{"horizontal_flip": false, "arch": "dit", "mlp_ratio": 4, "fused_qkv": true, "qk_norm": false, "width": 256, "learning_rate": 0.0026, "eps": 1e-08, "max_precond_dim": 512, "one_sided": false, "adamw_lr_other_params": 0.0026, "max_grad_norm": 1.0, "weight_decay": 0.09}
Rows from block 3, named by matrix and row number. Rows with one number belong to one neuron. Each number is 500 + 40 x the weight over its row's rms, rounded and kept within 0 to 999. All counts start at 0. Numbers have three digits each.
# fc1: MLP up (model.blocks.3.mlp.fc1.weight, 1024x256), inputs 64-127
# fc2: MLP down (model.blocks.3.mlp.fc2.weight, 256x1024, transposed), outputs 64-127
fc1.364:567596520528545525554474459412527541484518467529512560494413463504492545510459469518536512436434513560471451528494553421469450505488460449512470517542516577460519525525512452478502549535559457
fc2.364:401555538503451527553490569490492484509462518486492451451550500481460507446507518482577511464397485526513489493514565545487498546506479473534457542479456516504544510489517442537526503441496524
fc1.365:540487465483512471476499474511468514563550486479559489490499524508493461397551482449525513525545513535513471458466465538483495480502477494562483420534542412515523507463524542481517579506493491
fc2.365:459464438523513468505551520552489487456522532518451492514451551452460543403477526502492500541502440460525462480545451497547425488482481525536517493485467606512544452648495479554547407508528454
fc1.366:442539464434440503480518453535505574506533543566505440487534449503500527527464538539526558492497543479438483530416465490512514532525482486452496492497558426539467514549492440485537459490483516
fc2.366:572485461476530448480512486459505522503498513515530508524536497498537514434577456529540501452484495517583435544539483450471516529488495481497402443450496494479492482485483465497551497484569480
fc1.367:423525508467511482492520471480549504574507503569467514531477462511483502557517501474476516542473455453516463552536525488508647563551476522506536549517513530472481484482529488463529510474454537
fc2.367:546458570482505471524483537426456572465569485450457461525458542557455517548547472461513511525450493520501552522575530516453421579444492536488599504494448460498492500561446458542503490491444469
fc1.368:513519496447570494533553515602538500546578531506523453476465515474545405540416511564483495459508538472413507505532513528456494514480493503498414518452543509517570475543482473551543477501480491
fc2.368:508521487447446416504536522525438540511562511487537549570570518469511516539455474504540544457514503485484468526571470473460504490453455460510511487496441491533570478543465482531525528460502545
fc1.369:472428548554435483439498501521521520440498455506484467495517545463513524407498519506527475500447485486475479440574505443490489513467524440476481507523466545501509458442531545519485431457567497
fc2.369:526442528500484481442498467486555439544455428517488513478529548424507455514471514527485490458464514370453470439436431576507507532501444459491507509490494409470539482479494513446544496461523425
fc1.370:540526509494468502455542525456537504573616450410469445479537492481488495543434498498486473489470486492495460519503621515546495512469508490536534435543483563506539400479562446500455470520531505
fc2.370:527546540511562513469496491473503465465529473544584502449545570494444474564478508516427569496522510492526446530510581485483478474554538458493511444490457462556499444564453518403459543468488510
fc1.371:503451623520439481562538501481487539496528512482531474479450542442570528521586483492384478401516469495521575513452535486532435471489567523507499491412501526574484537543446547488545538500559458
fc2.371:529466562555525516508463519513444547475516541475457501497534527537450470532436533460486494474475507452459488522446528569403574481455434598508499473541494460476473507533554524564484506410457489
fc1.372:514518463475556491489471482514483514530488469508442521489487585529547436512537540455476554551481527519493468545515472541409485470505557538504452439500519505477538406515515406412474547566491481
fc2.372:471557484505491507435514550455430538478474443483566449526502578417519485536483503505460503610492521480508423583493490493525475437508540481489494502504462534458511508593584459569505474484454468
fc1.373:494470480502506439543518522502534549433525460557526467505527488529426469548497463519473506508598473505509478475432448486492457448359499459488439527459537584506437506503538487537563511553493484
fc2.373:450426507540459459479469565549440457499496445538455588530475465481483496515415511510541496543462464428445534553479467494520558490468463509459488478552482520464498516543495534475503523501476480
fc1.374:472466587499478477494479450521468529470425436471440529494520519506469449558481478497563432463492523485521527545452545494441472537494493448518479500560474492522516422510538454498512422509541484
fc2.374:506497568547575437489528554565572550557488410461563480497474509518504518501511455491576461499491457529449527527540525433514539476452515437483441486471547484444445457417518413521522523482483458
fc1.375:519540536516415432525485569531544538473619501528403507516457543482506566514435513490539485472474504488473476573457459510495540514474441537509519479515525483458495529511502504481542522449520475
fc2.375:489491554518607499549540413476498523517575485508562510512523510466526489503542528491534517504458485493542493564551430474520458490565432519465524490480483508461447503529454452497514505485442473
fc1.376:523523532445467425446486467477398479525460543539522463531505533508489409527568487508528555517491599482545504522522445496522480494546493557480443490499493509472454462534553521530539556443494440
fc2.376:458434494486495575460446536558507531532515566462545501482525462460514502544506514468493541501431486453391490519461529549555460457380475439480462529556548492488471454580554485453471498459474525
fc1.377:513554461469523511490481473514447482542461517496444546483502557549536507533517480496442479411534448539541511481506443547525388534534540506504474475450462525519494505537550437521532473491497489
fc2.377:456450421521490413518591561539550498486516469538407478535499481504477459489434522458582485489444486541479453506535466486526501474539475557494431494461443458488489494528462443505482521535500549
fc1.378:556453479471471417532461510508450456478532451550511472521543487429532537554457542505472596500513451378460512466475503555541472564531435525401580537507481450476444490526460431511504430502431584
fc2.378:500406498521501458520503448564523435476504501487457462500516521495500527483529458522495529534503539524517514498547476477504491575470443533415565499536498538489479492490445451529532558479497461
fc1.379:497410517446597518504517541534455520403567583396556504465510402494499479493411489529542512567421443526503508544536546543542488537512467509505542533444450474483451551579527513494525521507504520
fc2.379:494381494440424457518478488503546514574544559551499457509451414491497513495538530486543492551450577550501493540543453488439490526443455559456518502514503488460468566435493525519548512527531491
fc1.380:412552493498471519512515514485502454481531492467487477546490510426506496509520479493509586469484559472463522511441522489494514498512471513522488495531471533446499479502445480467561504485543659
fc2.380:511460486458470496518487473547453456500487478524487551418480512535541542473587517487528523478473491490474536510558551552526475452470482512475492550497483476605553482617496463545464578450389434
fc1.381:566485503539485536498551506535518467435507486492545546503460478561433539520561466537507421444553514571524504507550474524416511527462448521552478520430531506472536533521501507481448441493554505
fc2.381:480515491570563498480525492523491515521483482565388432515482517551477514574445480522512513465546449537493494479521490509467424552548503523523482538533510541509443555414518606563507530556497541
fc1.382:464461556477526562510475468467562482583502385485500528475522475504531555547449511481546487548447513479549499515467519490495478446462519519538470428477545469489552417481523516507491514479536488
fc2.382:483482534532440477529530522458457472429528402463507464502491477534528485525577505487515524514453498508434428558527498449470548507524476490502479483458481544483549373533484529515475524461513513
fc1.383:548432452518482487454412527414474495500552518469491514477490454535488537422519526521493468503426575511471492467445490558481463548519437491463520471485496543491464475556559502527477472549486470
fc2.383:508456507566565509442570466496531531534441508510518506474493494501438547429394502474533527471481460533478530516534437539564484550435482485527562457505498488510485510503479482462467579515537506
fc1.384:450558509491383432537360427527538537498530496532525512494434533473523477473513425561564494615497496497481537502539520484491508532517417533487514543588598464487502508478443496490469506479496535
fc2.384:478520552536592484559530577441506491523523536622485529493526528458507501470480528508559508530507487497521521470522538594489471544524443544512547556431568547512425572519443509440456539495481518
fc1.385:497580575544486535531415467512497461552444503432542591478514491494537507394504501468467511566432517465562476556527533491431512446492558518530562465452569454490511483531476515460544490518536524
fc2.385:513558564549529522478499558572466479496496493500473483501406489550437523440552471504546506521454579637492553473474485517526470447477503546512472554518476506481506551478507501533513549438524565
fc1.386:460496524483486539482468528488452580425454497579506532480424428455484551576495483433465548542557460514480487482589477483499486494458520507445500507533483513531404583491500535466493455445525469
fc2.386:468567517543439606486480458515574523512447510484467441470548450454427409435500560481438516484559492465522483544434471535553499439590501535506509498483506486469496463496446516489529538536522466
fc1.387:552516483506530576505575542559487514470433567537477550469523515505485563512568491527495520519516530549542522491559521434408518512438513559469538483445499542487540420446508458515484547530522520
fc2.387:465548505537463564521464480440468572546421527495522475482521491448437423476518533532494493559500527476495512499444451550604537499542554504537509513539461494503476481506457484464498456515456492
fc1.389:471533501518459450492550470498478452503498517456479385515506483484519506503436489489491592499509541598490468487505447529485491537502495492551537538482550575488528492518467486466477473504463599
fc2.389:605450514498549480466439538489467507492488517500530432512551514536499498522455508476540512463521448563521432505487573488531466495451454510527542521525499463484516453476510472457598544520512426
fc1.390:409570505396483491517482511469487541501504527511473471514562521488607515461523487485445516558550553511461453506512477540489530473528517558460499551497550521527502498491516506512504520586459475
fc2.390:544430466458460454490514541469466569511462492456544433504508505454433588478542491498528481584448417531532492519559531540501493516555434551508516515520490452543504475582523497528506490566531505
fc1.391:496553531534524546487460588575478488520568477466461487472446463449529550452558467454532559524496417511520488562526568499497520529487418545516552476397514465526527537505481406504512469530532532
fc2.391:448543496563461532475552447449511564557485477546503471482529487498551526452449553475498520542478539581489549553506497452497490582481451509482513470549542562457475508488439473505522537505542520
fc1.392:528461516488509472491535558537494542510516459459469502486469432477503459515498534539475556449510508458516552463510531552489549543472445487483440508517511492442442413519514512503489504488446471
fc2.392:479462511490550504515422451486506570458515478506579557502440493554491512512486523565472453451512466540450480491472498491535428506518452498508483557510546445469441467502479512459487481504526463
fc1.393:551495496519487452544509504449527486514490536466438531452498482510515564430496430513513558462512448478500506527543493462523474543458457430512456530523499514469508588485534586533463430497449548
fc2.393:447497505516507486500496536579493467467557572466552536442482439502435409448562530502462427508518432461483509536491510539495567516468477460480455556507463515485513534493457564495462575518429446
fc1.394:540612499501490546475443450472485483428484542420513511470502511545494476509543496419487454539369504477445455555529492461421522480520511516550408467478487499488524522602434569500488481520502474
fc2.394:418562433515508539467577500519494574563521522507490449511493487502511519499462519415478569464364504462535486561441528515543504480507512528494536461495476512512483516514568574557508501574506499
fc1.395:463548476487500411470560570525484511448534473516523543508481480539459571465562466467536517443516468458538529522524493539491549487466465496475492562432510503502450507503494489493498503477460501
fc2.395:531505457486512461440462436513489513529552486443474563489474505473482481518457552488541519487503558529460530500483528470531427478554455502480508526529436510512470557538481510536462552498502540
fc1.396:558478484457420556448497453460540402596503437447505573471463698477537522545520525500474512473530511483511433504512485564475583475523514516469441543537561512500509527519550583507470605477477505
fc2.396:481531468427511581435563501512510417487562426578510426480549561484463507543475488491470508503448438455498515452438518486532445455486522499453412542475433477521516506511495626518503459505470489
fc1.397:471490482618389475539544522562520483483424553553524495495405504454532479410493572515529521543445520447523499485477486500526514555477582555437572494490459468483473471583483428487445580547504462
fc2.397:540565519504508451535509453482511535432478490454557556494475477498529473451538442451465485541421509519556517406531510552563488467582595552521516423521519527495513499499533407515470528546513517
fc1.398:513485507540577571429462479468538496520599505462462501512488496532527482536506497509562505519535430554475551524516527494490542565436446551478494441463449540520494484474465494533519506456437519
fc2.398:487476508479516591423562487542502487497544508487526527530525519507499492503444533513532495488517602504469471484475511523541427501505485560565528459491560538519464513480489545454499501456537464
fc1.400:528469556526449440474564556512449476409523499500483470516476504475554547521489465522435501467516444454514472392488486573503515450549495535480554510508462406507445501530419475431542476511506513
fc2.400:588457546432476485405477424508537525489584524501510546517474534549554556442489546471511498526492487514538502543580493452508468511444480597494531501568532549564541565507523541491478490592514479
fc1.401:509496493463552527523530519557524499505554440562555532502463461467496486489559530521467411460459499566478471536529560533523535488475514532434512507458507533549459428494554436494629497554483521
fc2.401:509446482513446478552458442503488468497564381484482451486510427444450468474497470543506528469430510524493496461491497553521548557481509503505522470575503436475508394502473466449535471454484484
fc1.402:609491563489441518433533444508518525521543482442548533498485501520440544413467582491520501496525473468535468490496541486464532506493504535505474494483502549489436504565436504501443463473443570
fc2.402:472516526448516514410484506508474489469561471494496529565499491525439479507555432439537451532480550525452518515504496534536470528450510519466487469478529531458490552495506503472553529525532545
fc1.403:528543501552591424486471509482546513480567537488494407517472510540435464419493511483543495540506483546484474556514500503490475520478547532477492483528460495516465499548498497542515490501479494
fc2.403:545533502518443567507529476528513522496531541531535464463501538541479528513496401485477518506422566468483609481451506441606502512515527469464463508450515524549528516523557552494521575477472548
fc1.405:524436574514534468451530456513550533488488509537560498531425514387527489470486491493406543502479498504535498504449433577480492550492479499503486487537463452491556582511545498496416557472560579
fc2.405:514386524496429499476447542517464508463444544511452528403479552498478528485516532447474553532493529495442487532532521494527538562450418539534544469515536487538531566543457485496528494459499473
fc1.406:466456522530558477513442575430492489558500445455496495482517499478486480458490473434543453401476518502453544533386476470539483542510472503531566484540494495463481463462551500461543491519476502
fc2.406:557429519528490467483551442562500582470515460505521482540537481554494517401442509467531524423461475521541483562584431452419504454488439514511547478476530538474471483509465517511580545480489506
fc1.407:511514521454559517512502452484573475481538452542461469470497490439512533484519494466514506454484474549569539408544457556500503537455450483466521496499483410470535437452455530526596540501542484
fc2.407:527533562477537492511470419520520475495508439485512486491395474554473455476522527543511481500473567483547521488516539567550539562525543528528519498520437532502458536544455463443533430491512465
fc1.408:496447473547562483548444537466546487515506551469483560518523519550463534449414527513602514500530543532447499533453469507531469559563513548479540403443434494503517482444510498480499408525447513
fc2.408:473456460522480536577517427534514477531533550553538458467474472509406493479543458520547528530470444427506480514545436476479546547453504550502570457495492546462562562522475549542514593572495516
fc1.409:514492492484464548510515507464535486536518522492447500502473441427533546461481509435556501643578484492504480488424530470506593489486510456528461488553549473484619462527491499497504492502477525
fc2.409:508504600503572523580497527556551535485515564582482513567523406521523470465473546490522475544593592487527526481442471536507333525501520541529482523472494512503454500479484512445494501501598485
fc1.410:524438490401476571488455461569472435474454512540579503410488448432543523471470457536457496487571500444517449459517546451489531493447436482605447530459485343513537467492447523493482463499523554
fc2.410:568503427522452498483507521458490566539503561455525510515543486501529472507507523540534468461499470519506444487578484505534515485482491530494493523610493536539551449515488399518490490412525533
fc1.411:508462536475474522483395478537470522487471481482502565477525420508494496535514501514571514468561554520519572476518489524507430505479419475482506604483463445512452505575502446510532492444508453
fc2.411:492489550542501468531524414437506476617412513479519484480494501462468449501426446537496518485485451452570539496508498535500458476448541498459571582477472561475533532465498491462439507455496486
fc1.412:503495549502471421489533467458564438526509497551434516494509501473449450538429456506491486478510576539475506393568523491497437494493500442437567528487537540505483530567461493521488565534554475
fc2.412:534487480505448465484464433467504484458512538498493470543410510519529489541478475569545472484468499548463466463578487536467429559553489481565504491574511528548531586463573472488517459480553474
fc1.413:480520505501496521408585508532496478526562506456497578506482524520472477566427442490583514535548484547466432502496555446516462520498483525465522508491496501478496582453511527529531541472535474
fc2.413:532545490507478562409431508461493402478506503524456447539570543474477499541566562522539531503515513489560468463461561603517473489540439545520514509513517523496479534510517543431511475524529486
fc1.414:564412469445519507510490520498520509467417571513515470537468534496478582512535539478487474529495453446470473492430500482517559501479481473438548481481444449503503548536393470467467547445449554
fc2.414:495497476440454518491564464561500538539403564446536513523494488418489445552454496435478550500527656432554485529513519472495525585477565452491468487508544519516528555489595490575535475483522438
fc1.415:455558459490592546510533515461522522522477555539553466470541479540458494513502550532489519478500529467446453478547455561489442424427500545456502491493535430440565463496513535479446508474436447
fc2.415:478500529481480501550512483432457520490552456474460484456496422495502469519506481485495468453472457511480495448504499533483539524526514458506519555559516490494486415516511491502496443519553489
fc1.416:521452485483535436529529483496483397462515460579583525501393451444541503473540488453468451459452550465471583571425519465594596502497484501529455562473500511470441493539486460513532456540470459
fc2.416:518516514536469528456485495429446483535537495487444423496531439480482582490531468527586427539520451533566519436503503536431475423516479584523502575513440494513414495511521508514458515544523527
fc1.417:523451499444583378573502476499420521546508503543484424503482473486556540442480581497484513534481489489542540418485480501521485450475446467498483446487507436510443477462527563506538504554484491
fc2.417:470493458455472472508458484505521477431550538425510533457466510478566456461458423515495519533496478597472546526509543550454444495474474557492487517495518426495524511506493480500449523503503475
fc1.418:460552509511511489513522520501469507500510491481472519485500499493540479575433511537465486515481442458471505435440538487501543510477442450543469409517535533474594518568438446392521557482478515
fc2.418:454544560484487447513520466461488565488524465479531519504522513535505620557505479440498499491473475509503508407512546494496473481578448459493435498502550488452587549459500502595513453469501487
fc1.419:450496490541483385550501439518531527489496484517490453529464525496521437422520546527527498434465430535569528435505484484553516511482590488520576524526501575491490489469470422568476480534519498
fc2.419:495514530491462457541417561504445457545539499478476519481566524501477606422524523561526486469515552459431449498435468523468540556508537443476587532461506469476511545538521479475543557576519509
fc1.420:397467548510501439462455521579497508469521493488496543477520456510571511573462545479596521441566481511467462487501454512456552545571518474551506465492528523498550517477519495571549467506481488
fc2.420:482578453506448534479563449593523437456511541528482488490468500503440453484508438507487524476534488518522523505558513439466524492504517462489467460448537527523413499478482529508538477561514472
fc1.421:469464510434485508524547535455547504543493529519529560491497574486411447460519511633478486418477466510632518551500488515489533520486524476491502540562559534522486502455512561473483513427528502
fc2.421:500554503408537529536481431553494477436480472528414433524482510491426540509584532621437503460493506506396492513452536512510505533563567554496462517416538434521495489531451535567469476433481491
fc1.422:509489456474452446468596536487445486495512526522526518487577496534497513473512455439454521421490546495568528537466486504501474465527466455501423504475431503519532490432471571477489460481452526
fc2.422:503484435458573481452442448556519469489497472456504525530481479528517506478444507507530481471495493483473520546481465522511511541443492437503480490567452492498491468507549564508530524458474472
fc1.423:494501493531493477522532533504508530568534493500518482505504507475516550489466428611420517511515468493562447521477494525478504421400474516514487549482465537505585533507490552580526458503503478
fc2.423:491509529514511551501445455474499529444509480525488499504488494514457519531509566551396477486477479521473446464498465436548482510589497499516437558497498505510535533473490558481486526529488513
fc1.425:489516448453523476487483498516508471561593413436474458513475491472527518527533543530432501474541492510445436512483514478520521492478471523528469600480511548484520500523516501500529541474488528
fc2.425:492521428471466532499489428510450489418601437540500530581517456567512504462496461511421423497489586503555477474492501525469483494525421505517503508535542462510535499491453492512551503523538534
fc1.426:603504517508522498505463471474477537441550419431449555470470454480515579554472474518495476531424508537519409545523557569521494498486524439482482465549416545527538506547473543475508512521561465
fc2.426:478539442487547546465417501493471525497473505560575480491506440532458427514514466552475519483511491463464459504560465505464526448583632488496552543481475456490492496463423484480539504457463506
fc1.428:429506555500494469459539557469479502528499465546463480544492482472481526533457499548471466496523542517452519437498563556540503486517517511466438509522464503513553444564463460480538544499515481
fc2.428:534471564576524384475489489600522478408515471466479518562492506491564444528541529509547491524548480496480487428525560466442517481511509525530469442505478483486529411414562535524476454486502491
fc1.429:467384583483453515496475516473471519472455488523528521520519579503533456425472496499503495516517535465453484477568535499563531479520477475505575500514519525546429505495449598491493472505544465
fc2.429:546455540539559474423480517515519487442528502491513524509507478482538510475493560546502533489472512488511457482481511490437438457506477498432540558511511462534478529556569521465528546450502490
fc1.430:467426495480558407557520548463507525461450496529547523492531491505510489518444492462543540518481507478550515450510491549530505538536433534513533527515459505509548488550504578456556528412500504
fc2.430:543458461477430465581492454504483526517443520525476475457514482477510492523568437496596444543472483510489479476493460502551499535418430563451513544513541545481530434477457538526505512339484518
fc1.431:397417528527453432434456542519456456450486506468506456483447449485531512494511583463541481497472493506470567506482527505491491464508522584471528560524517522507456505432500467557515427407492462
fc2.431:570401504564530445438543532566518413480459490487469591569486440532538527433554492458600508503509547552457550534459539459514532482503490560537496497478504474510537504473485495524496572454507500
fc1.433:501481523492423488426527415482496520525491516529493547502455402527473454507516487551496527473457495528610518441519454498483443483538420500488448499578532528492435532533526517495500561465511462
fc2.433:516486499526543506448470553489546507512488530460508471533534492461492537441548526491504502470445492479413495468466521481492517462425459505496512500463460474470458525523446487590493475492483480
fc1.434:515434510427418527461474487538467522497487517556531554523464450563519489514479581538502492497529439523486481501510455438570467549501502495516517497544480504494528480563575548473450474466479425
fc2.434:536406500464508471473521534513520502487441547469427545541479514503536514447458435536558563469501557495520522510475504464474511509465523548510508510447491518520511521494433488556473551398486499
fc1.435:509455518484484494524472525472479468442614475464478540498481471490499622526545514586434514504468523457471548492544461461469447484547550459530576450492508447494462462519589476496524485488486524
fc2.435:488509558492488491565507502473492519476574502461532535509497490502451404516551534504465520527495404519556488531506514506528536537464562427538504534524533452467475499494421466554491504538486489
fc1.436:462450547496445519493505437514477514547429514543496504501566510490443440549582451458463490521507591471584514472458508473478540527537504468509476512469516435523481503480449570447500497535489468
fc2.436:488450535501496435475530527453522518432472510474485502495559522448485593540502522464510536538488476497484520537530504574450535519499522400460485516504488506519500452539552556534444541451512506
fc1.437:536439560505534507557495432514499468520517437484445478475564502448523477544474475515529542516432535562482478515511467496497472525526478525492539525462527428497512469519490458530575453495522421
fc2.437:480445527524481481574495513491514471495477539488516530531504520477472522474486471514539494438493501514532428539518507511528508514516500512488476541597447497434528461574442437438505441438554547
fc1.438:463444547569475472488448519508444403501542519421599496475566476454537473531517536525501423530546508430588545504465561410502513555500532497524515505468455478512587480476451530545489456464501532
fc2.438:489452540528503466488559442502538406443531484470479481489533462483476508510490440536477509478513490553500491512504523516475411549518519489475530500521554521458511462456464550502467515429526499
fc1.440:495455474446554519508463548449454496510481504507573486456456516520452512514496609562490458467519498494548512571511515440500475457504553475484548466514475477490461549430476524524479427484498473
fc2.440:516458455491545513540511541536544500524471489518432462450453468548473496442511436512496484438506543515453459575479441519532544504483506499534519471469567505471450513536509534534534477460522501
fc1.441:522524511542521449450515554469499504572525525473446539518564501547519465493493477559466483526409509493496345551463466599520385477447473483533468524484534505471523436495568473467521491487472467
fc2.441:503536508533403494489534466498523501445537536489574546505586506461492524469494456521509515506449467444545478560501505451496569489535470528459428560495469441499491447523462478478523610463499478
fc1.442:510510417477511496546485481541527436557437438512609478517487560489480430491527536431499496537392525548452487450449503586456520469425509592476540524561490479507495543499467503500490527547560497
fc2.442:452540440466489476585468511484493422464473424427369499518470485510505498505498471433524458510385474506508545474586511419468495462542553579518542494442515531516545519519514504489473473594460499
fc1.443:494504455476470516506547522514442515513598476542550450459505486455482489516507547520522508573510495479560491452462541552553538462506423532578503467507554470471479509501490492503472555473477541
fc2.443:492484464543580461487467490483523551483468519484509532440435501537488540479430482540494502587528444560437501525538527451439510531548462498469516460502504550513500562475464496486499483450514558
fc1.444:448570486518479516509504496498425482465500569463510433459501506404473603436481440550478489450455474475516476477440563456531524519474496536493431477546451465500482541548516435428482543486503530
fc2.444:550541500488572498489505533522546476498515553434520472498470563522535400450466566521466558462510494533546476566544511552427457498546534463515488471432522493495535497456466462490508459502547509
fc1.445:506531519493490485491463423460515604487534552497489511483425421506558576533510488477527480483520437572485525472545438508392413494493485531511514438512511523479513454561542534473488455525502415
fc2.445:562592474576488542521501566481529522486460495533496518508520466515461476559549539558463488436514427495529524572497480457519453511500551465502497469408476508537471432463510522502467476477457500
fc1.446:501485564515464438462564474482458455488569478493561529487487511533498508490555512521547535505452522455557459468533571568521519516493476498518491439417516502526501511420379494487507553471497539
fc2.446:507567460564502550521451546512480516541535509517474430485497501549487514503483513582542483609531546499477518402441433460499511432478537456498504539509538482434581505514483482455582456501475470
fc1.447:555431508521461510431533487411552538542541529481524577506444501506500567511460450517463520492458520526484479514498473527554480481510491547498517435508545484511493473567523436548501489506520513
fc2.447:471549362521497454435498560503495514494531412474444468502517474494507496500465511544483442475482476532524474480516495486495434497515528494495538457461544482491538513574536426461494440543533499
fc1.449:516437479398482437505534523506506522478491536473484465531530486454509519577554544545489557537521466497498585535538537511484465471541482528549475436480543512536571477529557436457515479514451467
fc2.449:517434485486461464442450489469482468472489574507545556469503493538485510536502468487544491563459511520486557514496502533556541509421468552477475473525501476469566482529479445548471502522504550
fc1.450:489452526519473509526521488478518442497496540522467541499514485517420498513538525519577505436535497480474507519561465561459490464482494478525463520433501483476490505442438414522504467537485470
fc2.450:551519533516562527518500490549494493508483486480538498526530472509461417453522445514546514519501511517505482571480499394511507438542517460514482539526466495474431505531547459386503539515529473
fc1.451:458542454540537468551458472504482509473464487439470431488511597500566522472454484505456526475520549498474573598556539465471474480537457506532521511509533506502513546495514504447486546541509508
fc2.451:561501455519468486530491495438533555572506528528557491465525550512538481509494509566490513451518467498520530596454429582533557504443451518491507422477442448493521576544482482508531471530493501
fc1.452:559529514481488471475516539512532440515496521455492484497549451550493471570536461546456462530555515587455446449461473511505432482541517543511557515474490500453509529526554628521488480493508486
fc2.452:522489517510493491478553494515483451561542577540499514472511473507513531505481553479437488556557464436521455401540465518435537470506450568521532495527513483522521511517463585519468520463459460
fc1.453:532503539492563494535535510607508534469583439492507502493475546549451493513544526527480434508471553593517471471541547621478503470505491507539582478445521588480521502499569435556531537582516452
fc2.453:514487556481473510508469508567465569483521449484460455543525496473454486464557387521469512449530429441528433426502521389472499563533519450435514472483559424455478456510488516485546444524455471
fc1.454:546389504554463519464526551484527466437514439509499512475565541505519469535500509519518465482467504511544462542503498483506392485442528486547544525451476553432540487559460377523453463529497503
fc2.454:508509457508474464450494435483461401455498437497479523513500551486422518562511499472477534486541474460471556503493455502517563480568494525494507507519449466473459439480516440540489560524490493
fc1.455:556456518461495577492514527506459497445420546484490569468449524451483456493520540464501477526442550479494460410533509462506530518446521487501502488565488435486513478496569492515553609489502455
fc2.455:535440547455487513471507483514567484508488539547515500435528556518510544499517476510506503488491448382463469504494431535433579548547519499414522514429534496476564497543485546420543454459483459
fc1.456:577543483460518363498494497528480483465508490522457446503506469553458504543499513547493505448468544544522475482494579469494481524530512567483450534518432563493573542531522474514506510544512503
fc2.456:461488504470474484504557549496500478470496489495548516497436479466539513552558397488547510514542494485510523548526568460488487490599570530448451518469515491497495489504438393566448451421500506
fc1.457:489507557438506497517427456503519456496475428435466520476530561505592465498465443558555546512538583543513475443494547501517515485495539453473515501502512508506557468547540538453488541480561513
fc2.457:587467478496482479457456506504453454407514407542490493510524489584471466480553503473519483542548501449514470557511480487507506529471487423442506494508494464492553502507536518460578486497474490
fc1.458:575474514487462552517543438606526510449483482586532511581565442506474541415542539537502530493455467505518492508529495518505522535504465481518458545477514495494531507469501496489561515508489489
fc2.458:469468564550585572494468480486485487565505454446517506524533520472541457471504489567477550534427502516578530535472552562495524468529515485467533466543585479486521472560483518443483488408453507
fc1.459:462502515577425415558520442418564475499434546524446474498435460486580497516470498545433458453564578513485566529462489580559513514497570473490453432508509524497542498536532510542542540557499459
fc2.459:539545529616486425551533435445506499495461484445443530518479425534433547555536494467469544529530466499435552437551465469498490501496473508518478510564511559505517518415473569448485540509485513
fc1.460:547474507420506453486554438663551544470485460495441482473515576533505523468493458449538468510436475537530571477473486507481477470528434529543526526557525457482498503473458546477506544520460442
fc2.460:557400488510447457532455446476555490522535511528524528494502510535500543477498553518539542582416437576475539545494518534575486461528484501472498476493512484538499525506505488460465463430514528
fc1.461:487540593525501508531499554453499519523475491522502445489501456478564533463520557491463512473475485545494520526470509479468471444476474546482503486476524536495499487527512435556515533577512460
fc2.461:517444541454490420563475543480498499497541422473534500474408488554498436440497502477504473541477488637492451568470495552454492505471534515500462513435521490513483449576501514504504424515550519
fc1.462:468468532537565455473542473508577479454503426518532442492468450513530534516487461482503508548446478531576459511571473521474489531517452458519562505444464428476450454472505476457499568528534490
fc2.462:502385478472437467504442490461528441506466548489455500472447456486477470498559526496559486550425518479421424459465483496550505558441439483478567568545494519491454501435447463568509471479466487
fc1.463:544556494484487514431447447534566485553548450479533490482524513511522514431467424463399552494576457526453532534494517511470489571511558519498465491480410501493545521518501496583525503469454533
fc2.463:521514472529477432512516488482455543486524459482559506517451441542480434496504481582425537533529544548444539604531488476554490459539515496541450495479454483550464465529478425561464515455469542
fc1.464:480481559489498462502484415514494540539500453514483490492460479512467476525576543496624520409540540516469492444478489461508485584566499509498514445548489562521464472486456488448511494491436442
fc2.464:537588526519519510510443523399541468390481499590535547455535549521486529505510417537503561461534509502506455498524498419468509548487566501424485567430506504484497472618528502553464473525511485
fc1.465:530494531429520503456545530542558576477462433455520507498502465496520452510497485494515518469532487462522544476523502501533545510494451558531546567478519540413542530439524541550455510454427503
fc2.465:544481466437501533515495422480512510603439546500524520495472464507570449477529447519569467459521540430460517497494469550471506519480484409550535550485517465540508524492475472557492480494448548
fc1.466:520463560535522529510495523509462510509521495467446503475550444530523458451501495502430496564475507471463502424485487559496521473442527504492478497487551504552455575516505512425475504441514510
fc2.466:475438539527442520493541486461540520485552497515548527507581500511537516454510466498468471521474445484564471448515535458510465477550509519524526516529485534527479589501494543483543556457422550
fc1.467:523474553494480478468510475518499524504504485528510447605494474530537495433569509525522516494538527448569526574533564495497494510491505501543489510477528540380462588506503463530461535464530619
fc2.467:534479492463536524587542485504512537546471487471528524555590509488529477532458549458459520504457490513552485492408485506560567466476504467535507502481522505505487470469518538539481530542479492
fc1.468:531513519503503511495491497465499494496440507487534454459535479429496466548504480475513509487495499462519476510504487525503532529497444508684499489492491506453436502554486505490533503483521401
fc2.468:530446504565518458472435458521490432492475522513486480509491489500482516515497488483544490469505484458470521486503511478465532547508418519647522495489477484523541474500487495553501489477540625